Weights of a small class-conditioned image diffusion model.
Model: 5.63M parameters, 48-pixel images, arch unet, activation gelu, widths [64, 128, 256].
Rows from block 8 of a small class-conditioned image diffusion model, named by matrix and row number. Rows with one number belong to one channel. Each number is 50 + 12 x the weight over its row's rms, rounded and kept within 0 to 99. All counts start at 0. After the name is the row's rms in percent of the matrix's.
After each channel's rows are labels from the 100 images, of 14976 (inputs lightly noised), where the channel reaches its highest value: "colour at peak" is the nearest of a few named colours to the mean colour under the peak. Only what is clearly more common there than usual is listed. The data: short English words printed on busy colour backdrops.
# convs0: first 3x3 conv (model.decb.0.0.convs.0.weight, 128x256x3x3, standardized in use, each kernel summed), inputs 0-63
# convs1: second 3x3 conv (model.decb.0.0.convs.1.weight, 128x128x3x3, standardized in use, transposed, each kernel summed), outputs 0-63

convs0.109 124:53 50 53 65 48 58 41 51 49 48 54 39 52 53 55 38 46 44 46 72 60 54 39 40 47 34 65 49 51 44 52 55 41 52 45 47 44 47 38 38 45 28 44 47 46 39 48 42 70 30 42 45 47 48 49 47 56 55 42 50 40 50 57 31
convs1.109 123:65 49 47 42 56 46 47 66 29 51 50 54 52 51 41 41 59 60 48 65 10 66 69 72 52 58 54 44 69 59 67 45 37 46 42 34 40 18 57 47 61 44 59 65 52 39 53 60 56 44 52 48 41 44 61 54 58 68 53 38 66 39 56 54
colour at peak: green

convs0.51 098:48 58 45 66 56 58 60 36 56 54 71 56 68 42 47 72 57 60 53 51 54 34 50 50 34 58 43 53 50 46 37 41 54 56 64 45 57 57 44 43 47 67 40 50 55 47 52 50 53 62 48 61 40 45 47 51 28 48 61 58 45 51 55 57
convs1.51 078:34 65 65 45 72 60 44 47 54 53 49 41 66 41 38 66 49 49 52 58 62 22 48 35 45 43 72 56 59 55 24 46 35 40 46 49 58 40 55 65 53 51 74 37 63 46 42 35 53 38 44 65 30 55 57 37 59 52 48 56 43 55 71 65
colour at peak: pink; white

convs0.32 077:46 44 52 42 44 46 57 48 47 56 57 39 58 63 50 59 45 55 53 49 52 41 36 53 46 53 35 44 45 44 52 41 48 55 45 47 61 42 58 51 49 33 52 51 62 52 44 56 64 53 47 57 35 43 56 50 56 42 47 53 53 48 58 45
convs1.32 118:64 31 47 64 51 59 72 44 71 51 48 26 39 51 78 64 44 39 47 32 36 92 58 64 35 67 48 37 45 56 34 73 36 55 52 57 38 47 32 21 55 73 46 42 43 53 32 59 43 61 56 38 62 62 62 60 74 47 52 52 52 36 48 38
colour at peak: grey

convs0.87 089:31 49 66 55 48 61 58 54 46 46 55 55 49 50 68 43 62 45 45 56 51 57 53 53 57 62 58 52 48 44 45 73 37 42 66 38 33 77 42 51 56 57 43 45 50 68 49 67 34 74 59 66 45 67 60 43 55 44 48 45 46 28 60 42
convs1.87 068:71 51 47 57 51 58 66 56 57 35 62 57 55 44 66 40 53 55 46 31 56 42 45 52 23 44 43 36 87 49 35 60 42 51 64 57 57 50 59 51 55 47 46 45 67 45 53 62 59 39 70 53 53 28 62 48 63 56 61 62 71 59 52 16
colour at peak: white

convs0.118 094:46 64 33 65 69 57 34 53 47 44 58 23 64 53 45 41 31 35 57 86 58 36 59 56 42 38 66 53 36 41 49 57 49 53 58 57 59 49 42 38 41 38 56 54 46 50 49 47 38 54 58 38 44 66 23 48 48 37 41 52 59 62 43 59
convs1.118 062:49 46 51 38 46 53 47 53 56 48 44 42 27 29 42 46 25 55 51 46 60 66 51 65 49 54 69 67 50 52 62 50 61 70 35 27 50 39 53 33 44 40 52 62 45 81 70 40 30 49 43 68 73 43 47 51 57 42 51 40 35 44 42 39
colour at peak: black

convs0.47 107:47 54 57 62 43 35 53 58 49 65 50 51 36 45 44 38 56 44 45 63 74 49 48 58 62 55 61 42 34 57 55 52 61 51 73 55 62 61 32 33 63 71 45 63 38 59 46 48 67 51 52 51 56 58 52 59 26 51 45 45 65 61 50 54
convs1.47 084:60 65 47 41 64 47 40 57 64 42 56 59 33 61 51 70 53 37 29 51 48 37 44 42 58 31 57 50 46 36 21 30 56 43 58 59 47 55 59 47 38 50 67 36 62 43 40 39 56 50 34 83 46 64 52 49 51 44 45 49 44 54 62 56
colour at peak: black

convs0.23 096:41 38 76 14 48 53 52 44 41 58 71 54 60 70 41 44 41 49 48 41 48 47 38 45 42 55 56 52 43 68 47 39 42 35 41 51 46 45 53 63 55 58 58 44 57 33 26 62 45 64 36 47 54 37 71 53 30 48 65 20 40 76 50 61
convs1.23 100:53 44 62 59 45 64 72 37 48 46 45 37 52 66 41 70 66 48 46 30 42 42 15 44 46 30 61 46 36 58 68 43 13 61 39 52 45 24 51 56 39 49 38 34 50 52 47 39 49 51 42 32 53 63 54 47 47 63 47 52 38 64 46 39
colour at peak: white

convs0.20 090:57 52 56 48 53 55 65 31 72 13 41 42 44 33 35 55 60 62 48 34 49 57 44 50 46 49 63 59 45 52 47 51 52 50 43 38 58 66 55 49 40 36 59 49 67 42 49 52 45 67 58 60 56 68 54 46 65 56 41 40 42 59 57 51
convs1.20 115:53 51 52 31 36 54 40 53 48 45 80 71 59 44 39 56 55 55 56 48 47 69 60 24 42 44 57 70 84 54 43 59 55 44 62 72 63 55 46 47 54 42 48 50 55 45 50 49 50 55 29 35 38 70 50 45 60 17 61 45 55 46 43 49
colour at peak: white

convs0.53 086:55 60 43 46 55 49 37 42 47 50 44 47 39 49 36 38 63 54 40 45 57 54 47 66 56 39 40 53 56 54 55 58 51 64 51 60 50 39 57 51 59 58 48 64 54 49 52 52 48 50 42 55 60 48 51 60 51 51 52 48 69 60 47 55
convs1.53 116:59 53 60 34 70 68 67 54 40 41 67 47 72 34 49 54 69 44 62 43 41 38 40 41 54 38 45 42 54 59 32 34 55 53 55 45 42 70 34 49 57 51 37 46 58 48 31 39 56 53 34 54 44 54 61 61 52 21 37 45 30 65 67 37
colour at peak: white

convs0.72 117:36 46 50 42 46 53 51 48 37 41 52 50 64 50 44 59 74 54 63 31 50 38 43 48 60 50 20 45 64 62 56 54 58 57 40 57 47 24 56 55 59 66 33 50 54 45 45 37 49 30 57 44 57 55 68 43 73 64 53 43 51 49 51 38
convs1.72 070:60 51 67 54 60 75 56 74 63 52 37 51 47 58 60 43 49 60 39 29 51 44 40 53 57 53 48 72 67 52 44 28 53 54 32 32 59 41 39 70 42 46 52 56 45 51 41 34 41 36 48 25 56 77 73 34 26 63 52 40 51 52 47 61
colour at peak: black

convs0.37 130:52 49 64 61 58 54 51 43 54 56 45 53 58 43 57 49 43 54 47 64 53 52 45 48 47 47 59 53 53 56 41 54 50 57 55 50 52 46 46 45 44 32 52 51 51 50 42 48 64 36 57 48 45 56 40 49 50 44 48 44 50 50 43 41
convs1.37 156:44 52 39 68 48 49 40 59 53 46 36 69 58 66 52 50 56 34 53 76 85 46 57 68 60 40 59 60 46 42 61 54 59 37 49 44 53 72 32 34 38 40 48 52 41 60 60 52 52 42 51 36 48 38 55 62 53 52 56 47 17 36 37 47
colour at peak: green

convs0.7 100:50 61 43 57 50 61 61 46 62 48 39 43 48 57 46 52 60 51 59 58 40 51 55 53 42 49 64 51 46 43 49 52 47 58 23 53 43 49 33 52 53 43 42 58 55 53 44 43 53 58 46 38 54 50 69 65 65 61 39 35 60 44 53 52
convs1.7 100:78 53 57 41 53 34 36 58 62 55 35 54 38 72 50 49 34 45 43 72 53 50 43 50 69 41 51 60 53 46 64 34 64 50 62 59 56 13 69 45 40 57 37 52 56 31 55 60 47 48 47 59 41 63 34 68 35 39 56 62 36 71 66 56
colour at peak: pink; grey

convs0.85 096:67 67 57 65 54 71 55 61 50 51 20 57 39 38 49 78 40 63 58 67 38 42 62 50 49 40 33 48 55 37 59 35 57 34 59 59 51 52 49 52 58 70 33 58 47 47 45 57 27 46 47 42 68 62 65 45 50 56 68 60 49 73 51 44
convs1.85 060:66 67 41 28 75 57 46 47 60 43 47 47 52 60 69 27 53 27 56 72 59 58 42 63 52 54 60 73 65 38 63 23 47 53 33 54 53 58 59 38 51 41 58 56 42 51 65 61 40 47 57 50 47 61 62 60 45 63 48 53 48 56 47 59
colour at peak: white

convs0.102 077:51 57 54 58 39 68 39 41 47 46 51 39 41 45 40 52 60 31 44 49 54 51 31 44 46 41 63 47 52 45 48 49 45 48 53 60 55 49 46 50 50 38 42 54 31 47 55 51 42 30 44 43 68 54 41 65 54 60 43 56 36 54 62 49
convs1.102 088:53 40 27 55 53 38 63 51 49 53 58 48 35 45 53 62 56 42 37 42 56 53 47 62 79 39 73 75 49 42 58 52 53 69 40 51 50 52 49 52 51 60 41 70 50 48 56 59 31 54 53 73 33 45 48 72 38 47 46 34 73 66 46 48
colour at peak: grey

convs0.98 104:32 64 78 39 45 52 39 50 40 50 61 58 60 68 44 49 41 61 47 47 61 63 46 42 60 52 52 49 64 61 58 53 61 42 38 58 60 34 58 51 60 45 57 39 58 44 56 50 51 71 51 59 56 60 49 53 71 21 48 58 55 57 49 43
convs1.98 123:40 50 55 40 46 49 42 50 40 50 46 71 95 56 57 21 55 58 44 44 36 61 52 39 64 49 54 63 41 47 27 54 56 59 61 45 46 50 46 40 52 55 67 58 64 68 46 52 60 60 47 59 49 58 48 43 51 32 77 42 45 63 24 30
colour at peak: grey

convs0.40 090:45 46 40 54 68 37 60 53 37 54 44 44 72 54 60 29 50 66 42 58 51 54 50 53 51 47 99 47 54 39 59 49 52 44 48 47 49 46 49 62 50 49 48 53 52 55 48 47 51 67 57 56 56 40 38 53 40 43 48 38 63 54 49 50
convs1.40 101:67 71 57 36 75 61 13 40 58 50 69 62 59 56 45 50 54 65 43 41 29 34 46 29 52 48 26 58 38 67 33 36 60 27 55 66 46 54 51 56 55 49 58 56 62 41 60 60 55 53 42 44 73 54 48 62 51 74 59 64 47 50 46 69
colour at peak: brown; black

convs0.12 085:55 46 54 59 62 55 39 45 48 39 53 56 47 47 47 71 53 35 48 39 58 44 47 50 44 46 50 49 52 40 46 53 57 45 51 58 63 59 46 46 56 45 52 49 49 48 53 44 43 41 41 51 39 53 40 53 46 46 41 47 45 51 51 45
convs1.12 129:75 42 57 57 52 34 55 59 25 56 34 70 50 34 40 53 88 65 58 49 35 64 47 63 48 47 49 41 46 58 29 49 36 37 59 40 41 37 53 54 45 39 47 45 44 33 47 56 44 53 55 58 40 62 56 54 37 66 38 48 46 36 76 44
colour at peak: grey

convs0.80 119:47 42 35 60 45 54 43 53 41 42 38 46 46 45 51 53 56 40 63 51 48 46 52 39 43 46 37 40 47 63 65 47 50 50 56 44 46 52 60 47 48 38 57 42 53 59 45 53 40 57 46 44 42 50 56 45 48 48 53 32 45 52 49 48
convs1.80 129:58 36 50 42 37 41 43 64 48 48 26 51 47 69 58 23 33 37 50 72 70 51 57 55 44 66 56 52 48 50 49 41 43 64 47 45 46 50 58 44 62 55 49 50 43 50 48 52 28 48 47 58 36 48 41 40 43 59 49 36 35 55 83 43
colour at peak: grey

convs0.103 098:50 69 49 52 36 38 40 49 40 56 49 46 54 42 52 44 70 53 53 65 48 39 41 55 48 32 41 33 36 56 41 60 37 53 66 47 51 53 55 50 45 51 47 54 51 44 36 42 65 49 51 46 49 54 49 44 37 51 53 50 43 62 44 35
convs1.103 099:73 40 53 47 44 46 53 40 50 59 49 57 60 35 52 55 33 44 43 51 61 61 72 53 55 40 53 44 43 60 62 54 56 63 34 38 68 61 78 38 45 35 44 40 39 44 45 53 56 66 49 51 43 30 70 33 55 60 49 56 46 64 62 46
colour at peak: white

convs0.76 105:52 57 48 61 54 50 38 45 47 61 43 58 58 60 50 41 43 38 58 48 34 43 39 52 42 49 63 57 56 50 50 45 41 55 46 43 48 46 39 56 35 64 57 50 46 48 40 51 45 65 51 50 43 51 43 57 69 53 54 41 51 50 47 50
convs1.76 126:56 56 51 66 31 51 64 67 65 33 67 50 35 44 43 51 39 42 44 58 60 29 36 54 52 66 51 47 43 19 29 58 66 38 74 22 47 43 66 47 24 62 40 38 63 47 42 60 44 48 66 47 59 39 53 45 35 37 63 40 60 55 65 53
colour at peak: grey; pink

convs0.83 107:49 62 44 49 50 71 53 57 38 47 51 50 36 52 55 47 49 38 50 60 45 49 51 76 40 58 50 47 67 47 58 52 51 49 48 48 49 44 55 46 48 26 49 40 51 51 46 53 51 60 52 47 54 42 61 55 59 53 34 48 49 58 41 52
convs1.83 122:37 43 61 59 41 31 56 67 54 44 53 49 44 36 47 28 51 56 61 66 76 41 52 67 45 59 36 64 47 66 36 37 41 68 44 55 55 84 45 55 46 53 51 49 46 55 69 70 40 61 60 51 45 31 39 52 39 47 37 42 34 60 68 57
colour at peak: grey

convs0.91 085:38 49 40 49 60 48 48 44 57 50 44 54 50 52 52 52 46 51 50 68 51 50 54 46 57 55 60 57 50 48 54 51 45 46 45 50 59 48 45 56 43 55 50 42 60 54 51 53 52 65 61 70 48 58 38 51 48 40 54 47 59 52 57 42
convs1.91 090:27 50 56 58 46 44 62 59 54 38 50 68 61 56 48 58 73 61 48 24 42 43 33 57 70 49 37 56 34 58 44 53 32 65 63 37 66 51 29 59 50 53 40 40 55 37 51 31 73 58 35 28 54 55 50 41 57 42 48 56 27 81 44 59
colour at peak: pink

convs0.24 098:50 62 38 54 48 64 60 55 64 59 43 42 55 46 67 52 47 45 69 35 58 49 42 50 48 42 58 48 54 45 32 39 44 53 43 52 53 68 40 30 60 75 53 51 47 61 48 55 59 33 39 37 52 43 59 33 46 56 63 41 44 18 63 56
convs1.24 088:63 65 50 47 54 39 27 44 59 63 56 38 33 63 44 26 55 45 55 52 28 57 73 34 51 36 38 50 58 61 37 24 44 59 21 63 60 45 40 29 47 39 40 54 55 63 48 22 54 46 31 56 48 50 60 65 67 44 40 42 47 47 26 43
colour at peak: pink; white

convs0.107 101:75 71 51 70 57 45 53 51 47 43 37 71 58 72 63 55 59 22 57 60 55 40 63 48 44 54 55 74 52 55 47 51 45 78 33 37 51 50 44 40 43 44 41 64 44 62 42 60 40 61 37 33 59 28 51 45 64 94 38 41 28 44 56 59
convs1.107 077:61 56 55 44 38 39 62 49 45 45 67 56 41 46 54 56 41 44 36 71 61 58 56 55 44 33 48 49 42 46 45 33 42 53 39 49 35 44 62 70 64 34 36 59 50 21 40 59 32 60 54 59 54 36 37 54 34 63 60 45 49 61 34 54
colour at peak: white

convs0.25 104:46 33 59 44 45 43 53 41 43 53 44 61 61 48 61 37 44 49 50 54 54 48 63 44 48 45 56 50 47 57 47 48 59 49 43 53 66 53 61 58 48 39 56 52 55 77 52 64 40 56 54 51 51 50 51 48 39 44 49 40 55 56 36 53
convs1.25 099:52 49 44 55 69 51 63 52 55 65 43 36 40 45 42 41 57 45 39 68 53 57 51 62 45 49 49 45 44 42 70 29 59 54 39 51 55 43 57 48 48 51 29 41 47 32 57 41 49 22 77 44 37 56 59 59 50 56 60 47 64 26 54 35
colour at peak: brown; grey

convs0.44 082:56 35 82 43 57 52 44 55 59 58 46 49 31 44 51 28 52 41 55 42 48 68 45 45 58 46 37 60 41 75 50 47 37 53 42 42 54 52 48 33 38 44 31 50 54 58 45 54 39 21 34 37 53 41 63 45 47 46 51 55 49 58 50 43
convs1.44 069:47 42 36 48 25 40 48 48 65 67 61 52 53 32 52 34 46 39 39 63 35 41 53 43 64 30 52 44 38 42 41 61 45 29 60 52 63 45 54 26 57 38 39 62 64 39 73 38 36 38 52 45 52 29 30 63 49 61 60 52 73 66 22 66
colour at peak: brown

convs0.43 076:61 54 61 59 42 43 48 59 61 50 47 54 36 61 55 52 50 43 43 39 50 47 58 55 58 50 56 47 59 53 40 48 39 50 52 51 51 62 48 46 50 50 58 60 40 48 33 54 62 44 56 48 60 57 47 54 55 59 54 63 45 39 54 41
convs1.43 100:39 57 48 55 35 25 43 67 60 75 55 44 48 11 55 58 40 62 38 75 48 43 42 53 21 46 59 67 48 53 21 41 76 59 55 75 58 43 46 58 66 59 52 48 43 57 53 62 50 39 58 55 52 47 37 30 40 51 40 42 45 36 55 52
colour at peak: green

convs0.100 116:72 49 43 73 51 39 52 32 36 44 57 61 40 38 66 41 55 39 44 74 43 51 51 45 36 41 56 48 55 66 45 48 45 58 38 39 32 48 31 53 43 28 50 59 51 64 40 53 35 56 60 49 45 49 55 37 54 75 36 44 43 27 54 46
convs1.100 118:60 34 62 56 44 37 59 57 58 43 60 53 52 50 50 69 38 67 45 39 57 40 44 54 53 41 66 67 30 43 59 21 52 38 51 30 60 55 47 56 56 53 44 37 53 36 70 45 42 41 65 75 37 73 65 45 37 56 54 67 50 52 39 65
colour at peak: pink

convs0.27 096:62 53 61 58 52 42 57 44 57 52 28 60 55 44 57 44 36 47 62 60 52 47 65 49 60 59 49 45 42 64 55 58 45 44 62 51 50 62 44 43 41 42 52 51 57 70 49 43 34 43 63 41 41 37 59 43 46 62 47 56 41 52 53 37
convs1.27 106:41 49 39 42 81 39 55 41 41 56 52 47 33 47 47 49 59 63 48 35 44 47 60 47 38 73 45 41 49 52 79 50 47 44 41 64 64 43 32 40 43 15 47 46 45 38 63 53 47 45 50 61 70 52 69 67 31 65 51 55 60 53 42 43
colour at peak: grey

convs0.45 119:50 49 54 59 62 58 57 49 45 54 51 53 37 41 49 39 46 51 51 78 40 56 44 43 41 55 72 49 44 43 45 51 37 51 65 49 56 40 53 44 45 41 49 38 50 57 41 51 57 38 58 45 49 39 53 47 64 50 32 43 38 38 60 44
convs1.45 139:54 40 38 58 54 13 41 83 24 54 30 59 49 53 51 47 55 51 43 66 52 55 60 55 37 55 58 43 62 58 40 60 38 62 51 64 27 44 53 46 48 52 45 49 46 49 60 50 40 61 53 64 37 47 57 52 33 54 34 63 65 36 40 50
colour at peak: green

convs0.67 094:41 57 45 59 61 56 46 44 51 41 46 42 56 52 54 35 50 45 44 37 67 51 47 56 45 52 55 54 55 48 49 50 41 48 50 43 48 44 54 47 48 56 59 62 49 55 45 34 64 48 37 50 36 49 51 46 47 49 53 55 62 56 39 37
convs1.67 126:53 50 45 60 57 44 55 24 23 56 53 61 51 19 59 46 67 55 61 54 19 55 49 51 46 70 45 42 63 63 48 52 39 22 40 47 37 43 55 55 50 51 52 53 40 40 38 61 51 54 52 56 61 59 56 38 31 67 31 41 89 50 52 52
colour at peak: grey

convs0.28 081:42 25 58 62 49 45 50 59 48 41 44 44 65 60 71 57 48 40 62 52 49 46 60 50 53 52 36 58 44 59 40 30 48 58 40 72 55 72 60 53 57 55 37 58 59 72 42 53 36 73 29 47 50 49 63 44 39 49 44 66 53 51 46 29
convs1.28 068:42 43 53 57 47 61 37 51 53 59 40 44 57 86 38 34 54 24 29 37 39 48 66 50 65 48 47 55 48 36 42 47 31 18 54 53 38 42 51 32 49 48 46 49 56 51 58 48 68 42 40 39 34 32 44 46 56 65 46 57 60 66 35 58
colour at peak: white

convs0.33 093:43 51 55 50 43 41 36 49 55 63 51 51 59 55 49 40 40 63 40 66 52 49 50 29 48 47 73 57 44 53 57 53 46 55 58 48 51 66 39 61 47 39 40 51 46 56 44 58 61 53 47 43 49 59 46 40 38 58 48 58 59 60 52 39
convs1.33 133:26 44 64 43 44 33 56 55 56 63 50 53 49 41 45 58 66 52 44 58 82 47 52 64 40 62 58 64 54 75 30 53 69 69 43 64 61 82 36 48 64 47 51 51 51 47 64 56 46 58 58 44 45 36 49 45 53 44 44 46 19 41 68 56
colour at peak: green

convs0.115 058:50 66 27 54 57 45 53 52 66 58 44 65 32 45 52 54 42 45 45 46 51 32 53 43 35 61 50 58 37 44 59 39 37 46 43 46 56 62 47 44 41 41 44 60 45 49 52 50 36 43 58 50 60 40 42 39 50 42 63 62 35 52 68 45
convs1.115 067:51 47 35 50 58 71 54 45 44 51 48 58 55 84 62 40 48 32 53 63 54 41 41 52 75 75 57 50 47 36 71 60 73 44 52 31 54 61 54 58 50 41 45 50 38 59 37 59 45 47 57 56 54 45 52 58 57 70 31 50 70 41 58 46
colour at peak: grey

convs0.56 090:57 53 52 55 44 53 35 48 53 43 45 46 50 53 47 41 47 40 58 19 47 56 37 77 51 47 56 53 43 51 38 45 45 67 50 48 44 46 49 52 51 62 80 51 51 45 52 45 48 56 56 54 39 50 55 40 39 48 48 34 47 70 44 91
convs1.56 069:32 68 56 40 44 39 52 45 63 50 54 67 60 66 48 45 31 37 68 46 64 57 48 40 56 62 57 53 48 40 51 55 43 35 57 20 49 64 40 35 50 55 48 23 50 27 26 35 51 40 38 28 63 51 47 37 49 48 44 59 49 73 53 49
colour at peak: pink; white

convs0.42 099:40 44 61 42 18 52 47 44 36 41 41 46 69 40 60 43 47 50 40 42 61 67 55 26 48 71 58 38 42 63 42 46 52 49 49 54 46 75 58 53 58 45 47 66 61 79 66 65 56 43 47 68 50 76 47 44 55 45 25 60 39 45 37 25
convs1.42 065:42 42 42 70 48 54 51 50 47 36 61 52 34 42 56 60 45 58 54 34 53 37 55 31 55 53 50 29 53 46 59 45 53 40 43 26 36 65 41 35 37 27 37 66 48 46 36 34 38 24 50 60 54 43 38 38 55 36 58 58 58 62 40 68
colour at peak: black

convs0.38 121:40 54 57 56 61 48 59 46 46 59 55 53 53 34 47 22 38 45 44 65 57 44 50 52 47 56 64 50 54 42 65 59 59 51 60 42 48 50 46 49 49 21 48 53 50 44 42 55 68 38 63 50 39 45 49 57 55 39 41 62 44 55 51 45
convs1.38 121:62 44 41 47 58 50 36 59 66 48 42 32 74 54 57 43 43 47 50 34 46 45 49 55 39 46 64 62 27 28 57 44 48 48 54 31 42 38 50 39 55 41 38 39 40 55 53 39 52 39 54 43 43 43 69 57 74 45 66 54 62 45 68 45
colour at peak: green

convs0.57 103:56 44 50 62 48 46 45 40 38 52 51 55 51 57 48 49 51 49 63 30 51 63 46 70 51 49 53 56 37 70 51 51 48 65 44 44 74 44 54 45 53 31 50 42 47 51 49 52 42 60 39 46 43 59 61 52 58 52 49 63 40 55 45 48
convs1.57 079:48 62 42 46 55 56 34 59 49 51 48 70 53 54 45 54 34 55 48 31 49 42 57 57 65 45 48 34 77 39 40 48 32 46 52 62 53 47 65 41 61 58 50 52 49 57 40 61 62 57 54 40 62 54 64 51 32 37 66 53 63 74 69 36
colour at peak: pink

convs0.71 085:41 42 54 45 47 54 45 37 32 49 56 51 49 43 56 61 48 51 55 57 48 61 57 53 55 35 33 44 51 53 68 46 33 46 48 40 45 36 87 61 40 44 47 45 47 65 51 58 44 50 57 56 39 51 59 47 47 45 50 42 45 53 25 63
convs1.71 109:65 63 49 50 52 52 56 61 62 50 53 60 52 65 55 77 56 56 46 54 53 62 63 66 43 55 48 37 79 43 66 59 71 66 40 70 61 44 62 53 55 52 71 42 53 39 24 50 56 42 74 40 34 24 51 68 43 38 53 48 48 62 77 50
colour at peak: brown

convs0.52 077:47 55 55 49 43 54 54 43 41 51 63 56 65 60 57 52 51 55 55 38 53 64 62 52 56 52 42 46 63 52 54 59 49 54 48 38 69 52 50 62 66 39 47 43 56 70 57 64 40 77 45 59 52 54 55 65 44 39 46 54 60 44 64 54
convs1.52 078:68 47 61 48 23 64 29 51 29 33 28 53 68 51 53 38 55 38 48 76 45 50 50 38 52 59 57 47 53 69 36 46 61 60 37 71 52 57 55 56 45 65 70 73 52 36 59 55 45 63 55 62 54 54 41 49 62 43 68 64 50 46 42 55
colour at peak: green

convs0.4 095:44 52 57 43 48 72 50 38 55 54 57 61 69 47 46 45 48 38 64 45 47 40 53 45 53 38 72 67 60 42 52 50 64 61 64 59 33 67 54 47 44 33 44 33 39 57 38 51 54 59 34 56 40 47 53 68 64 36 54 61 34 65 55 45
convs1.4 079:62 56 52 51 35 60 44 43 60 48 41 69 44 16 52 59 63 55 54 36 56 66 57 59 54 59 29 67 55 50 56 66 60 60 70 53 45 51 49 30 65 54 71 53 49 54 53 55 52 55 54 49 59 58 31 55 59 35 62 54 42 31 56 55
colour at peak: grey

convs0.26 104:55 54 49 60 71 41 57 48 45 48 64 47 56 47 62 47 50 53 36 48 68 60 46 36 61 49 46 50 71 40 37 52 48 49 29 59 51 65 54 49 50 50 42 66 46 61 56 38 50 44 61 68 45 39 30 58 34 33 46 46 59 51 45 38
convs1.26 087:61 55 60 52 53 54 45 65 40 59 64 39 48 30 40 45 69 38 43 66 60 49 32 50 53 18 65 50 29 34 43 47 39 53 29 55 52 45 60 50 57 64 48 59 38 60 50 45 46 43 54 41 37 44 45 64 52 46 39 36 52 51 41 33
colour at peak: green

convs0.66 093:54 37 46 62 40 52 45 50 43 48 51 43 63 61 29 54 61 59 42 39 49 49 37 71 56 29 57 43 47 49 37 40 52 58 54 39 48 49 40 63 47 70 51 61 56 54 43 55 29 40 48 56 42 52 64 52 60 51 58 63 36 78 40 64
convs1.66 065:29 53 58 47 52 58 61 53 44 60 49 67 46 57 54 37 23 44 31 53 51 31 63 42 60 66 42 41 40 73 79 28 34 46 53 40 55 39 36 44 43 58 32 38 72 51 58 46 46 48 44 44 46 48 10 20 45 59 32 48 38 33 35 55
colour at peak: grey

convs0.34 119:56 53 76 57 58 53 58 44 52 53 53 44 69 55 53 10 42 52 49 67 57 60 53 45 47 62 45 44 69 74 54 55 39 64 60 52 55 48 51 55 55 33 51 47 60 52 39 50 47 45 34 55 50 50 54 49 46 51 44 44 46 53 39 63
convs1.34 110:33 55 53 61 44 59 48 36 39 48 54 52 47 39 51 51 39 56 63 54 48 32 41 66 52 41 56 49 46 56 59 50 30 30 74 32 44 52 46 44 68 53 46 69 48 44 58 55 37 45 61 68 59 54 65 55 62 47 63 65 58 33 27 86
colour at peak: brown

convs0.39 088:44 45 53 52 66 50 58 37 40 62 50 28 41 55 52 43 63 41 38 33 33 40 55 49 34 61 48 43 58 50 36 47 45 46 54 44 47 57 49 33 45 29 47 42 56 43 43 48 48 37 29 48 43 59 32 51 65 37 38 56 56 56 45 29
convs1.39 067:53 50 58 40 39 40 49 63 60 58 44 42 72 36 46 46 42 48 27 19 51 46 54 41 49 48 62 59 38 66 26 34 58 58 58 53 39 27 38 42 59 63 43 55 41 66 61 47 44 47 38 58 45 52 44 23 62 57 74 50 56 46 53 71
colour at peak: grey

convs0.35 079:54 63 62 69 54 53 48 56 59 54 49 44 58 63 54 41 54 54 50 55 56 67 59 60 55 57 70 54 48 68 62 43 48 61 70 49 45 56 68 57 47 58 44 46 56 59 44 55 61 51 51 53 49 64 54 52 46 52 60 46 66 39 50 50
convs1.35 111:50 50 54 49 68 39 44 56 41 55 43 25 48 32 32 62 43 59 56 67 53 38 33 40 31 16 32 55 55 57 33 41 51 52 41 70 66 41 32 66 59 44 65 34 49 37 49 55 61 37 48 59 52 38 48 33 56 53 41 43 26 33 58 70
colour at peak: white